Weights of a small contrastive audio-text model.
Model: 5.42M parameters, log mel input, encoder arch mobilenet_v2, encoder norm batchnorm, encoder depths [4, 7, 4], encoder widths [24, 48, 96], text encoder width 256, text encoder layers 6, text encoder norm layernorm, text encoder activation quick_gelu.
Training: soap at rate 0.0014, batches of 256.
Rows from block 8 of the audio encoder, named by matrix and row number. Rows with one number belong to one channel. Each number is 128 + 24 x the weight over the matrix's rms, rounded and kept within 0 to 255. All counts start at 0. Numbers have three digits each.
# convs0: expand pointwise conv (encoder.blocks.8.convs.0.weight, 192x48x1x1), inputs 0-47
# convs1: depthwise 5x5 conv (encoder.blocks.8.convs.1.weight, 192x1x5x5, trained with AdamW), a 5x5 kernel
# convs2: project pointwise conv (encoder.blocks.8.convs.2.weight, 48x192x1x1, transposed), outputs 0-47
convs0.92:148128164128120128172151178128128128128122128128146128128128128128128179102128143166102128128128152173117128098128113166128145087177128094128099
convs1.92:127124167145119103084135133116131095119128142074089109101118106084084113110
convs2.92:128128128128128128149128139090128128172113128128128077096127128192175099146140153156100128183128152146128128100092122128128116128174130128066128
convs0.93:128128128163128128093128084128128128118128128168118096161128142128110165164136128128128095128128128146162128141203164128166137128128074128128096
convs1.93:088145169116112088116155152147082105152141152106113117136121112142117144114
convs2.93:165128099158148081128128161098145113202128160151120145185166128128128128132128105128125128155137137128148106137146128128128090128128105128128147
convs0.94:153128128145094111088128149104128109128096128128117144128106099128128128128128167128159128090155116128128128128113128102128105128128158080151163
convs1.94:121139198196167106132133168150113111131130126130130127112127132103096095098
convs2.94:091128101128075108128128083154128128128128098083174128128128128128128128160087128128128128128147149065128128103079187128128128153128128116128134
convs0.95:128128128128128128128166155101128149128181128128128128098128128128092128128128128128128128153128128103128167078128128128179128128109115153095123
convs1.95:111125131114118098074116094107089091118072098135111129134099136138139131158
convs2.95:128163153128109157154128081128128128128128145128077151128063128144128128128128159130128095121128128128105128175106128128150128113149128128074090
convs0.96:128128128128128148128128186178141086148108128148128183145128128128128128105128100162128128128128128163152128134142128192123128128073128128128105
convs1.96:175157135133094173159132127080143155129127118101109109139135120122094139140
convs2.96:128159128093128159097165169128128106156137199128103170155128128128128128164110128092083128128173128128128128154113176128128128115128101151128128
convs0.97:128128128128128105128143102128093128128128096128128096128059160128055106128169087128115167128128155128106128128164154153128128128128128078077104
convs1.97:129119130117109138121150125143095085112124103124149157143149123126146056069
convs2.97:128169112128128128128128128167145168128110169128103128128128159128128150128099128128128103128151097114128128128128114160128128128128128109168128
convs0.98:163093128128128128139128128112095064128108158128118088128128128201164128128128128172128113128152152128128157114128109139149084110128128162128141
convs1.98:115086117174170133120117159135150111140126129129138153131098147176179091104
convs2.98:128150128128128128128155115128102128128128128164164128128128128116107128163128107128111128090189202128128095128128106181128128128142128119140094
convs0.99:104128084114128128128128128128128096128158128106115128185141128090165128128105128128146128128083128111128128128128166149128175111184145128101128
convs1.99:130137151119108163157145104085167164145105102145147126105104144130121125107
convs2.99:128150128128128128166150100128128150128095128148128074095128121128128108164128097106093128128128128101103128092157153158186112093128144100128128
convs0.100:090136103107080102114093128103145094086128083128125128128128133101128128128147142128143087097088151098145128121128128083128094180099128158108128
convs1.100:135105110109141117101126128135116125123145160122134141164130131171173170150
convs2.100:139110128103097154081128156128128128128117128128099087128128128128128163128128084094128157128128128140128087149128091163128128128104136128089128
convs0.101:117097128128128128128128154128128163128128143128128141125154156128128128155156139112160128128078139105159155128128128128154094128146162128128115
convs1.101:132143114137129128133146139150128137144131136140136168153127113140145142144
convs2.101:128128128128128128109158128128116114128140128128156138105128128136095128132128128145128128128128128128128128088095128128119128128142128128163109
convs0.102:122128128128149128189128121113159128163073104128128169128141165128128101177128164128159141115128094157128165152099128107102128128128128128193128
convs1.102:138154171121124147136119134117105103116102107077092121104086100105118094113
convs2.102:085128128128128128128172141161128089137142128128128128088128180169128087114148158101128181155144128098146095128175165128162128128128141102085088
convs0.103:128077085128157137147128128128128091138106128149128128143128128101128112167128143150144128161150128128174128104079128128128128128190164128087160
convs1.103:100073101098105097142123103107108119156138150096117164159130090135143156139
convs2.103:121128159094128128128142113161166156128162151128128149128128128099140126114109100102109128087089128128079162147102128128128100128121094089128128
convs0.104:088165140128152103128135150128070097098128078128128128056156128156084145167128128128128128128128141168170183128178098103128128128143128147128155
convs1.104:150151176174160141148167146135113110118116104114123118116117119112101108109
convs2.104:185153098128128169090088060087173092149128131093144128128144128128184110128158128128128128128141128090128153128128186128128113185128128085149128
convs0.105:156128146128146128128128165199080128109107098100128128157128083128128083081100158129128128087118128128128177128128115128102128170128152105179128
convs1.105:140174163132134135157142138124112134153175148108127142145140106104102083106
convs2.105:128128128105128128184128128133085128128128151128128128128102099128128180128100128128128128128128087151153174097128083128128128128128128128128128
convs0.106:049128086128128128116153128083128128128128128128128151128118083128128171180128128128128128104130128090128151113128142128128133128107128128128128
convs1.106:083125144143144109117137119147089114113129142094106099111147106106099093078
convs2.106:128100128080097066094128163128144128128128154128128128128106128128094155168128128128096163081128128136128128128093144154157128106128128167084128
convs0.107:128128063114161128104103085111128090128107094128128169128128104120128158076128104179145128128095170086128128078142085137087128128093121094128128
convs1.107:076123089097108154151142153154097143120126148128126109130117096104111141123
convs2.107:133128128069128123152128142128128178128147128190128111173156128128128128128128115082062105128142128128128128128128170155128128128113102128174128
convs0.108:128128128128128175128089128128128128128128112178117081137128128199128128128156128152099092190128099108100128128128093149162128128085158088128094
convs1.108:161173126104075172164132099079130125133130131109097127148164097111124137149
convs2.108:128128128107128173128041128128161090183074128190113170137128128175098135164128130128182128147184095149171126128087166072097128098128128128128128
convs0.109:152128161178128128109128128128128128128143128151160128128076144128154065128128128168142183128128154185128113136128128128082128128076128107154102
convs1.109:139129112141161068082102096133101128145096104043080132129130084103152159149
convs2.109:128128153155128095128159179075128099093096128157150145122086128182189096128114128128109099100128127131145128076159091128128097166128128140128128
convs0.110:103128128079128128159128116128105128128128128128128114171128128067128128128128128128177128128128108128077128128103128128137119161147128128128128
convs1.110:138143137170140126117134145166102119118156155114114108150141093088080119119
convs2.110:128174097128128128128128128128128128128128128119175128128116128142128128128128128109128171102128177110128128168146154128144169128137108105128107
convs0.111:145123101162128128128161128156128149103162144128125128128128144106149128089106101120127128128128128140108128128128074149118128181167128128128108
convs1.111:116092100069123145128138102103128134113114102148130113105107166117120096087
convs2.111:128128081099128128093150143128162128128128128093128139128128128128128128152128110128128128128096128162099153158128179162128128128166128128127120
convs0.112:128138128128128128128128128128128128128175155160128128128128161083167151128128128128128128087128108128081155128128159128121082128160166074128167
convs1.112:112120091093128118112102096118131142143100080138125136116054147170155130133
convs2.112:128128128100195087128108128115128128182128128128128178149148128176128128145078152128140128160128128157128182128128128128088128128157128174128128
convs0.113:128110136143128128155105170167128128156128128128128105128128128076142164128128128128096128128128128138154096128179105151128128086128148102128128
convs1.113:108109129112120111125127132127138134120127118187171120110100207201160135127
convs2.113:128128128128128128128128085128128157118152128114128090128156158128108128128128099128128128128128128128164128163128128147175190128128087162128158
convs0.114:128128128081128128175101160128167128144106128120128128116152174128128128128128158113128128178128128128128073128128128144128128116099128096083128
convs1.114:108119099131137128133095147146116115113122148114104112146173120104106111156
convs2.114:128128128128128182158128128128128128180128128104128111123113099096128128189157128147128128140128098128097128160157186102128080128146174128128128
convs0.115:096128059058144163174128184128198082216097096097175169098128128128151114094188138128128183128128101096128128116098128128082174128128112128192128
convs1.115:076102145154158087129161141121162181131090081157142094106123122104121118127
convs2.115:164105101183082128154151157087097152180128128149128128084118058128128128176068056211103168186156157171146099091128128096034128122174155057192175
convs0.116:128128128128128128155170128169153128076099128128128140088128128128128128128105094128111128128075128079128142087163128133128177128091128128128098
convs1.116:140123100135153138145136159156157160158122162147124128129134103095081094096
convs2.116:191122128128146149103128128157165165082128128135092128099128128128128103128128162160128128128158101128128128128128128107158128100104128187128115
convs0.117:128128164128144128128128168128128128128155122110128071100133088163109089113128128141128116128168128164156096128128152099164160128128114102128128
convs1.117:110108112108126104125112104116123141116105111132142141113096141168160136068
convs2.117:082128128128128145094128128128128144112128098128128128128128180170128173128107177150128128128128170128077128128151104113169180152151128127128128
convs0.118:128128128128113147128128170128128128128128128128118102128128128098128086140128176102089110088106150128128149110128128128128134181128128128099116
convs1.118:116145122135116128128126115107078093101087106107129123083114124104087100092
convs2.118:103128103128140089154149128128106163142128103173155128128166128128158128128128128128128110072142138128163157128128132128108128128128128167162128
convs0.119:169094128107128128128151167128128111128168097128133128103140128172128169128128128103100128128128128147091128128146163110128145141150128158104128
convs1.119:113111089117067118115090109086126116117115088152137145138124153149127148122
convs2.119:083128104128128111128128120142101128128110173128128128145128084128128152187128173162143128106166123128128128128128172128146128128077128154128128
convs0.120:128109128128146100128095128128128142168100099175128128094128128155103128096147128114163144128128128178113128074128119128105176128128128144128128
convs1.120:132097102113109105092100092103122129131139121172164135138147141173140128131
convs2.120:128061128043128176128169128128128128128128128128128158128210128128128128094055163111128128128128163083079128128128128128128128128128094128147128
convs0.121:161172128128084085128111128138128108128100139128112128128196128154128128105136128146128128181128161109128109176128128086128150128128128128156128
convs1.121:123118121118123096083113094102135122115137122109110111113122102106107102123
convs2.121:128161102128067112116128128128128101128128128097128096128128191107128148128128128128140128128128128128128128154128161150128179069106128128128128
convs0.122:128128128128128128108148194168114128107128128172128093185108137191098070128092128103079128128068128109128094095157128128103161155128167092148108
convs1.122:124107129110084143129119139111134126131142142152151152151143177185188179171
convs2.122:128104094128128083113128128065128128174151156128128135204128105128110128128174128107128177128099172116082135128128128128097097128128128112087135
convs0.123:154128154170116109101128143169100128128079128128145123162170128132128128128083150128128161128186173117144128134165099128128128159128128162102128
convs1.123:135139147147113161156179144101135099132135089124110124164127137135130159105
convs2.123:171109128128148128128128128128172128128128128128128128128095128128106128118128128128115128128128128128152128081118128146128143128161128120128128
convs0.124:128093128128168108128154145128154128128128128128128128142117154154128163128128083128128173128151128128088128193128158128128128077128128154128128
convs1.124:151150122140136138126122132136138126130134121137153143141141178164170143135
convs2.124:143105157148146128158128109088151128110161078128128128098128128128143150128144128128091128159128128153100154128117128116150128128104148151128096
convs0.125:128128128128128128115128212143152082128151089113148061128104142100093128089111112094109128094080128150089116128128128128154128145128097128060106
convs1.125:097093091095108143129157147143132132146131116140181163164142094102118118108
convs2.125:128128128146128207094128115128183128128128128128128128128100128095128103129128166092121093156128153128128094110159128128128128128128085105128102
convs0.126:100103148128108128169128205128128141128128128128128128128113157137128154165128128152128128098078128102128162128128109139128128152162128128114150
convs1.126:142133130145167146153151154179141161158160161115134138140128131136135111110
convs2.126:128091140142128128111160128128128113141086152094128141128128086128128092166097128128128128098128084175147098102080128120118150100147151134128102
convs0.127:128158128128128128128100128128128106128128150128128128181128142156077159160162128103103128107128120128077086128128147128160128147128128128128113
convs1.127:082087077085110096076086117100120108123127149100125107132134112122139112126
convs2.127:128176146139152188128144095128099128128154128149128128103136086175150128128147128128128169123128128131128128128128095128128128143103128117128128
convs0.128:098122151169128093128128128128128159128141101128128128158092128128128091104128128128128184092128191128072093146128154128128099109154128128156128
convs1.128:114121111130119110101093101115130139139135126123136152166147158144164170157
convs2.128:160169128137128128153100101128128158100108128128128128128095128164069128128128086114138139134094128138165179092177091160128128140128128128148089
convs0.129:128093128119128128146128128145128128128157128128128087128128139128100080128128150128092110121128170128143095057128102128128143128196110128151157
convs1.129:088107102112097127138137141135072108095099107097100101089082113120121124120
convs2.129:128128128158128089128181111115204101073128128128157173063128128134128169128174096128124128128168128128128128124154087110096176118128157128128128
convs0.130:107128099128128144104105086115163172158182128108103128091155070153128128169137088170104128128105128135098154141128128167128128152088175128103128
convs1.130:110138130150139104105147149148118132149161153116159210155146139181147143115
convs2.130:128098128171128128145134128128128105155128081154156128166128171099167128128088166128141134128128163103166079128128152093162152128110128128160148
convs0.131:192128128084144128149128128139128155128128108128137098128086119151156128080117128064128128128145093128150178128128128128128163128128128128128069
convs1.131:099091094095081121116124110103133107120102103146130132142122130163153159152
convs2.131:128153128128102128128128128174128128128128156144152106128128128168128128128128128128172128128157148128128128158169128098128095128109088147128128
convs0.132:113128128103128086172195128111111128128128128096107166128128128089128161128167128100162128128128128113107138113128128147154128128161042098128128
convs1.132:133141149149138110139162164137081099103133133079099113126117109092123095108
convs2.132:128155128142128099118160164163101128128128128128154128106128166114128102128128128084128128128128128128128128149157093151128153180128128128128090
convs0.133:096128128140124097128128062149070128128128139146128128128128152111128186152107128128128128128105128128128168170128128102162128165128128148113128
convs1.133:155109071092126161139087106128120110103108145135107124135130110115120133152
convs2.133:064128128088128089128128128128128096094158087166128157128157128128136156128128128128128120053128128144128172146128128128128128106128128128147128
convs0.134:128099128128128113143082091147101098064164111095172098128128128128145128128128128128128095154128132109151149147128128103164128128140128128139122
convs1.134:167099143116129140108132122124122094107110102140109107090114095096077072137
convs2.134:157101128128128118128164128096100103094128104128094128103128162128128150128154128128128128128107128128128128138128109127128128128128128113102146
convs0.135:115128128159128166128128069128097128162156128128128155181086080128128128128128153086137128128128156128128128128165169128151128081128110128128143
convs1.135:081153176104080094103145105074081090125093115091115131114127118111145147133
convs2.135:089077146128128128116161128128128128079086190182154128156128128151128138128128128128114128053166204151149156111151137128128092065079153114147128
convs0.136:117153119098079099128157117128089128119176128128157116128153071078128128128070109109128128128128128105128082137165152167128128128090101128079128
convs1.136:105095122133132115098117134123148084137129118152081125153115171086113154108
convs2.136:156128095128089128128128146076128128128097128106107170128128128166162128128185128128089085128128128093128113128128150186145106135128114164128122
convs0.137:128101181183076128192128128147153103128116128133128128128121128128128128083128101128144128128092153163128089118174141128149128096112086101102128
convs1.137:116138110120124147140125114115140157146120104181167113110095189149092098113
convs2.137:128100128086128128141128089203090146146168128111128172089173180180063128128128142128128128151149128193055146128128080128128146128128128128156161
convs0.138:128050072069160128128155128210128092128165128092140128078080128099147076092077099128128147128128159128128128128157128047128073128128128128128166
convs1.138:122133152109153114125141096154119123138101141144122163122160107098153090152
convs2.138:110128128120128149163177099128128117128083044120141104099128063166128106102149128156141171128128157128104128156159128128171085128128065142128128
convs0.139:120164096136128128130172120128128154128128128147128150128128099169147176090172104141128095135128128088128128128128128128129128128148128130110140
convs1.139:100128110071076106093111107115108094106108084085128139107105107130121127109
convs2.139:128058128100128140128128128106128063128164128094098128090128101128128081190128111128088170092128071199175128128074128104105082128163142128061110
convs0.140:128128128128128128089128170106092139161128128134137128082096128128128128128154183128081128143128128128095078128159099103128128128128085115139083
convs1.140:101116104113104125128133120109125122125113114131124126120111164169145149158
convs2.140:128128128128128111079128128122128166091128128128128128100065128128128128128161128174128145128087073164128101128158128089153128128137085128128128
convs0.141:128064127151094128128069095093156099128144098103110128128132128128128128128088081108052115095128083114128090143128128128128114128155128094128101
convs1.141:101101127140158096110135140176089099129131171092119125129139126099155149158
convs2.141:128121099120095093189128128145141116128128128144093095128128128128128128164159141128072128142086105128128106096141187146186136128160128128169128
convs0.142:128128184128082128159214097123128128094163128061128128128168128128143128128128092128105136158150155067107170128128142166128128128152128128128153
convs1.142:136138090109110161147101090094127167149101094095116161148150093102135158162
convs2.142:128142038106092159141082128128192128128182110128201181128157128128097128128128128128066128128165078086128095149084128082128100143229128128128121
convs0.143:128128139128180128128142128128098128139128128128128152083128128128128128128128128128112127128145128157128128128128128128099128155128128074096119
convs1.143:099109151126112122101109111108092090117141152090088091144126113109114136148
convs2.143:168114145128128128128102104128128151128152087107128103075128166162102097128183128128091128094090165146168128128094109128128143101141128128182143
convs0.144:149103103128171110159128128128128129128128128128128154128128128128128082128171112128128145128128128161137102162128128099096128128098128128128128
convs1.144:102114113116144129114086091123128114124121134120107125137104134106149135159
convs2.144:171128128128128111128128128128156128128128128128128168150166128114128128140128128128169128128128128128151154098128128128099146128175128128097154
convs0.145:128128112100097128128116150128128145128128128128157128189128101144128128100073128145128128128121128138128128128128128128117086128177137175114128
convs1.145:084076087114161122063106134091111122121139120122124120119116148151160141132
convs2.145:164092128100128128104091128104128099156150128165146128128128096147128150128128128128128101128128092128128128096096085061095128128115128128084128
convs0.146:128128182180128146170128128104128089149128143128128157128079128128161128089128128157073128170079157157102128128086128104150128128093128128092128
convs1.146:099105150155136078121145154126085107156136132104097134148148097080136140121
convs2.146:128128128082128160128128128148093200128094110077096115119128128114152128128154075095160183187133128090128128128143128128128116128150128128128128
convs0.147:101128161128128128153128141128128166128128090172075160128128128128128099128128101128177150156166165194128128163128222151097140128128105128173128
convs1.147:185184108137146169145103122123162136094143122137116093095129100099109125116
convs2.147:128128128128147128128128128091128128106173128128128128122128173128102172087186160140128110128075128128118128128128090128167150191128093128092128
convs0.148:102114128128172193175128128098151128128128093179098128140104128113128128087128113157151153140157092128169105083156128128072077175174128095095089
convs1.148:102134128132102111100142191121141115116195140120137136150147123094093097124
convs2.148:086168128128128128128086113148128128111172115160149102096112128115128187109128106128128128088088128119149128149119105104171128128128156128128139
convs0.149:128079128128128154079128107128128128128101128131128128090154128128101183086147128128128068128095163169178100128128128243128151184115101095147087
convs1.149:106145072158137099147094168168111139096147166119132107145141109139087135130
convs2.149:128128145128106103128057128168128174128128102093091107168128093073128139128179128062128187146161137128128153081130190066128118128128135110128090
convs0.150:128128121086128128128081128128111128184128118161150128149169128128110128128128102073128128104147128064102128156128113128128094061167153128128159
convs1.150:115126120097093129131127117106141136147092092147180131140129148204149150123
convs2.150:128148128128128128128203110164128151120149164128128128128128128128128128128128107128109128090157151128128194157128128128128128165128128128157080
convs0.151:088104128128128110108108128128160109128110128102161128098128100173105160095128128128128067128137128128091128128128128128128128128166164128128150
convs1.151:112077136102119116098122120111137096116105120148096121110140138129138160140
convs2.151:089144083128128128128113128128162157103108104128159128114172128114128146128128074128128096097085159128105128128128137128128144128156115174164128
convs0.152:128151128103128157088100128121128094128128128152106113089092128073128092158128109164128128167128156114128128128106109128128087093140128128175109
convs1.152:152132113152151175144136135149186171176154155165134136136141148145128139156
convs2.152:128121128128146086176108128128103128128097071084165163128128128165081169162107165091128088097128128128128108105172142098099145144128128148128148
convs0.153:128105128093128131128128177128128102110074128160093129128143128128128128100155131128128128145128128128128128185128128124128128128128128104101182
convs1.153:121095067098109133125112135107169153119126086142153115118093166147100109117
convs2.153:160128128128096165128128128128128082128076114147060155128128128128128136092157128113128128081128162103128128128128128151128128128128128165150128
convs0.154:128142128128128148118158128128128114104128128128128162128128157128181128151130142095128128128128128128083098171116128128128118128128113128087113
convs1.154:129139133141147119148119153154136157136143161131165147166162155165169170173
convs2.154:097143160128128146128128161128128128100128128128110077113155128099092128128128107102128088128128092128151128146098147128109105123128155159116128
convs0.155:115128166096158128128113084100128104128128098086151128189097108114152128175081128128164166089128128128128128163128128077139108128128099104128128
convs1.155:156160117092087151169128112101152183141118112154139143109126120139122124120
convs2.155:128061128146144128128105151128128163128084128128122093057128128175110128072093128128162128172128128128128153152128128117128102128143128128128116
convs0.156:146140128157128081100128144120095128112141104146138128039128128159128095109128148128128149136087128164154128128128119128128179147153128148128155
convs1.156:098115129111100101095109122116095101090100128128142133132124151175138141124
convs2.156:151128111107128128128128128102137101128128128128113128103158176146128169128112169147128128128094151136128128178128088078150078128151128128128179
convs0.157:128158128091082128128092153128169128128128128128092112128128128128112128128128128128165128152128128146197155102128092116135128128128128185118128
convs1.157:172155170168174126119137126148112105119122133091118073100116123126125131148
convs2.157:128128128128176112161128128128066128128128128099091146154128156128192128100128088128128128128128160092188166151128148128114180128109112128139128
convs0.158:165111200128112169165167128128178165171149128164128128160112089128072096128128128117128147128128128128154149128154128128144128077170128128128100
convs1.158:111128095129133138142121147149148143096132167175151127128143091109113118119
convs2.158:141128128128128113095094158102128128109128128123128078128176106128066169128166150143128096177128128128134128128128128148128128128128128128128156
convs0.159:158128116128152128128128128152128106111128128128128094128086170128146170128128147076128128128104128102099099128170128128158128128147121155128128
convs1.159:136129147160146112124131146120092105123111106098082110113101116122111105096
convs2.159:154117118150103128177128117160164165128128155128068128106128163104110087168128112062187152128137128109128128128128128100128122091098139128128191
convs0.160:128094128163128071128084128128114080168128128128128103128197128095116106128128159110128121128128136089128098128128104128128128128128128155089128
convs1.160:127110084075086166164161154135109116144117131127109155120129118097135122122
convs2.160:128100128098128136128159116128128128164083128144128128128128128152108106110128128091128109120128190128168128093128103151145128181128128104128103
convs0.161:110128151128128128118128161128128128128161128087156093168128128189128147089128178109128128128128128073128128155128168170128092128128128154161121
convs1.161:109156103100113113155139127141092157101124131109136148116144151135179157136
convs2.161:128128107128128128128128098128122159128073128128180091128128128128128150072084128128106132106128150128128128128099096128128128128106128128128082
convs0.162:164128128083091089125128128128128128128151128128088146150128104128128127128128128119128214085128128105128075128128133154153182091128128128051128
convs1.162:139092139147105129097131168104143104120190084161105151161120110097128156119
convs2.162:128128157120143128105128154128128155128084128128150090120161128128132116109128154128165164128082128156097175091128101154152103128128128091099098
convs0.163:128128094128100108093128101108144153128178128105185158128128113128128128177167160128084128128128128102136148128101128128128128128128128153150179
convs1.163:117149130145129103167130136137136189144158121149189144131134112152116122113
convs2.163:128128174156128142106128128169128128128128128128075128134128092101128098083073128128149110105128128128128138105162155128128128073093128128095114
convs0.164:091128157090151128167158162157128155128166081143101128152160128128128095111128107183128182204133094128128128128128128128128063160128162128128128
convs1.164:118122148146087107146190167131101134172155137117111111143158125097108112119
convs2.164:087158128128168128093102128128128128152128102150128128146175128104128128157128201128128128128145169109086128153095097128167110145128069136128144
convs0.165:164128128136190128128128160128100108128128106106100139094128117154164110153128080100128128056128128173128128128165128123128128137115115053116128
convs1.165:098103087105114138108120128148150119115110123148148165127119138166186179139
convs2.165:128128098152128128128114128106174070169150128128128128128128128102154174128128128128150157128141165128075106128157110157147154074128128128128105
convs0.166:128128128128128128128103128144113104095111128103062094105142128128117128128128102128128128128103096128054128100128128128169128155097128128157158
convs1.166:182151166120095157159173115101129115134117105112106139142118101107134165139
convs2.166:091081128112128128128128066119172128128128128128128128136111151128128140128108167119128081128118111093147171148118086105085093135144128128106128
convs0.167:079101169162119078128128085128128095139128128143191128128128128100131090128128174128128116089128143128112128146075128153085128128128128162101128
convs1.167:160188172174148121121123126127122124121129126141110110109104116116095103108
convs2.167:128145128128128107128151171128122150109128128128118101096083182128063100128187153135173128128089128089080098133159128142084114128128102061144099
convs0.168:099159128114164164087149128128111128093128155115128136073178128128099128151150128128128128149128128128128128128128076167128128128128128128140086
convs1.168:132179162155116122127134129108098114115111115100114117117101103114099093107
convs2.168:170169128069177153092128128116128186128091081128128128187128143091103128152128141128128117151171083128177143155128108128163140128128128128128128
convs0.169:085128128089128123160194128073157128111128128128175121128155128128128168154128179128100111088128126128128128128128164128159079128148128101128128
convs1.169:117130090135122136174150146086141173160102093106131148138162087091105120171
convs2.169:086081100128128111128097128139146142177128097165102154175128128171128128115088157128128128128128128128093128128081113117128128083128128128117128
convs0.170:151150101128090128167098128128097128152158136088111128157118128108128128117128111083095158173141110082091140114128128096144128085135128128095128
convs1.170:148105096149167130097093114119107089102098105121132121100095128151156118101
convs2.170:150128128128139128147128128128128099128192152111128128128128128128091091075128128128164079107128128102162128128154106151113128166128130128081128
convs0.171:150165128165104128128112209128120128128128152128079115128161156128170128128128128082128164148154128050100128088128127163128128068138128128144128
convs1.171:113107218177124108101167131109125150151148146128130125132140130132115118093
convs2.171:117128146148128128089128128097095100097093096098179155128111081176128133065128160161146096090128128139161128164128089156128144159106128128117128
convs0.172:128128128128128128134164089158128128128151160094074113165090128128128157128088128144128128128128128128119104179128147128128149128104128128128159
convs1.172:082103108161149096095129130158094097128136151116105112128128119118090118137
convs2.172:128128117103157094128128128145135128106095099128128064128128128128128097128150128128105162171110128128079128128128094163155128128101081128128158
convs0.173:128128128128128128156167128128108126153097130144163128128153128148128138128128128128122128128154092128110128096142169093105171128128128081155128
convs1.173:145143154153151130140152158133144155151177159146134123142149100105117105105
convs2.173:128163128147128118086108128160156133173128111107128090128128128086128117128128128128128122112107154128169078128128128128128101128128100128094128
convs0.174:182114128141139145056128155157128128083128164091109128128155128109181128162097128128173128128128168128164128128160128150128128097128128128128128
convs1.174:076125134157140093113175182138117097134150152165136099112110139138119117131
convs2.174:128128128116128128128128145084128075128153128128128128128159128128068086104128151169128128173128107189100074128100128156128107128128128156128128
convs0.175:128128128128128153163136128128128155128128128128142128103128128128165128128099076128128186179128128128128094157128159166128143128128128128102128
convs1.175:075095111102114153128148115108144131126127110153106133106086165107130117107
convs2.175:150139128128128128152128178106163098128128138110128128107164128152128128128128128128116128128128146109128128128091141180157128109128128128128172
convs0.176:089128128171154128128093128181128151107077101151144128117128128128155182128128139072162128052109128128128128183128128128128178128146080128095172
convs1.176:096093114095102126119133126135097105110116116134167158153129168164158169155
convs2.176:128075159108128171128144099128097134128128173197174128128150151128155128178092071128128128128078128155160119128128128128128105107128172128128128
convs0.177:128128128128139112170128145135093128128128100128128128112110080167128128128128128128149128142099128189128143158185128128128147128150176154128128
convs1.177:126102115107101126125143139105156131147162158095102100093082098093116133107
convs2.177:150128128089158128128100128128128111128147110197082128128092128128102145152128128128128128128114128163148159128128112128166128076166128128076144
convs0.178:103128128128151157096174144128128075156083128178128128160102128128151128128128128128164080146139198178128113128128128128156172128128128128128128
convs1.178:141122106109118125143125129142141155147123099145180136104097127165144085110
convs2.178:163198103167128158155128150091128128128118128128138158128102153112143128160095128128079128128193128087128128128128128128128158128113128128150128
convs0.179:153128145093128128162160128078104128136095128109112128143165082128128128180103128110141128103128128107128195128160178128115128095128128091089128
convs1.179:119091105095099126098117099123130123144112145109132136131137134165191169174
convs2.179:078128110128198128105128128168128121128172090128087128035150155112104101156151172128128128128128151172085128143163160128080143087128128128128102
convs0.180:147128128106170080178128088128167128085107128081128175188128128128128155128128128159074128163155185170128128099128128128128154157101112107091128
convs1.180:123139139112086178162155144145124098107098097178174154140173126150152137146
convs2.180:128128176128128128110128128128077128128128168163146090128130128166128117148128144185149128099165095146128128177141152128128128082128128128128147
convs0.181:106128128160128128098138149128094128143151128128094120149128128150128167128136164128114153094128139128154128091158172128078105128154166128128154
convs1.181:133145142153157109114147125154088088098111119097091114105117122096113111098
convs2.181:128065128128090128128080128117115128173097139128143076128142166078128128149150128151133078102159128103128128109128148150128128128106128097128128
convs0.182:128165150105162159128128128175128128094155167119128114128163128128091128138128097128128142102128101105128175143128128143142128120128128172128128
convs1.182:153155119169148145116134120136098093113092117088107126123087103129115112090
convs2.182:091167128095141094091128128106128128128105128082128150128146128080128128098128128128173128128128128164128143149128128128128128137078132128153101
convs0.183:128128155128086128101128074128128128140128128128128128128155128128128128128128128092115091128128114128128076078128128136100128105128146128151128
convs1.183:121094075111133115112095121136127134132136147127109105109114136105089120096
convs2.183:082108128128128147177128128128128128128128128151128128128127128128148128128128099128128128157128128150097101106172128161128157128071128128100128
convs0.184:093184128128128110174128128157128128133188104096128128166170128128128128101128128152128128147153167107149128128128167128101197128128075128122106
convs1.184:123131124084109108106100122131114130160151153144147158172176111112133133129
convs2.184:164079128128128128109163128159117128128128128188108160112133183117128079109128128088136128117128128128128128096128152128128159128095128100091128
convs0.185:128128128128128149166159128128075128112135128128128128128128128128128143128128147128156090128179107173100148151128128143158128128133065128128128
convs1.185:165157155144127128154155145118132105117116098091113094109113109102104077114
convs2.185:128128128128128107128128078175128128106124128128091128094109152074128128077154128128119092128113176153128159104128128128109128128086153128102128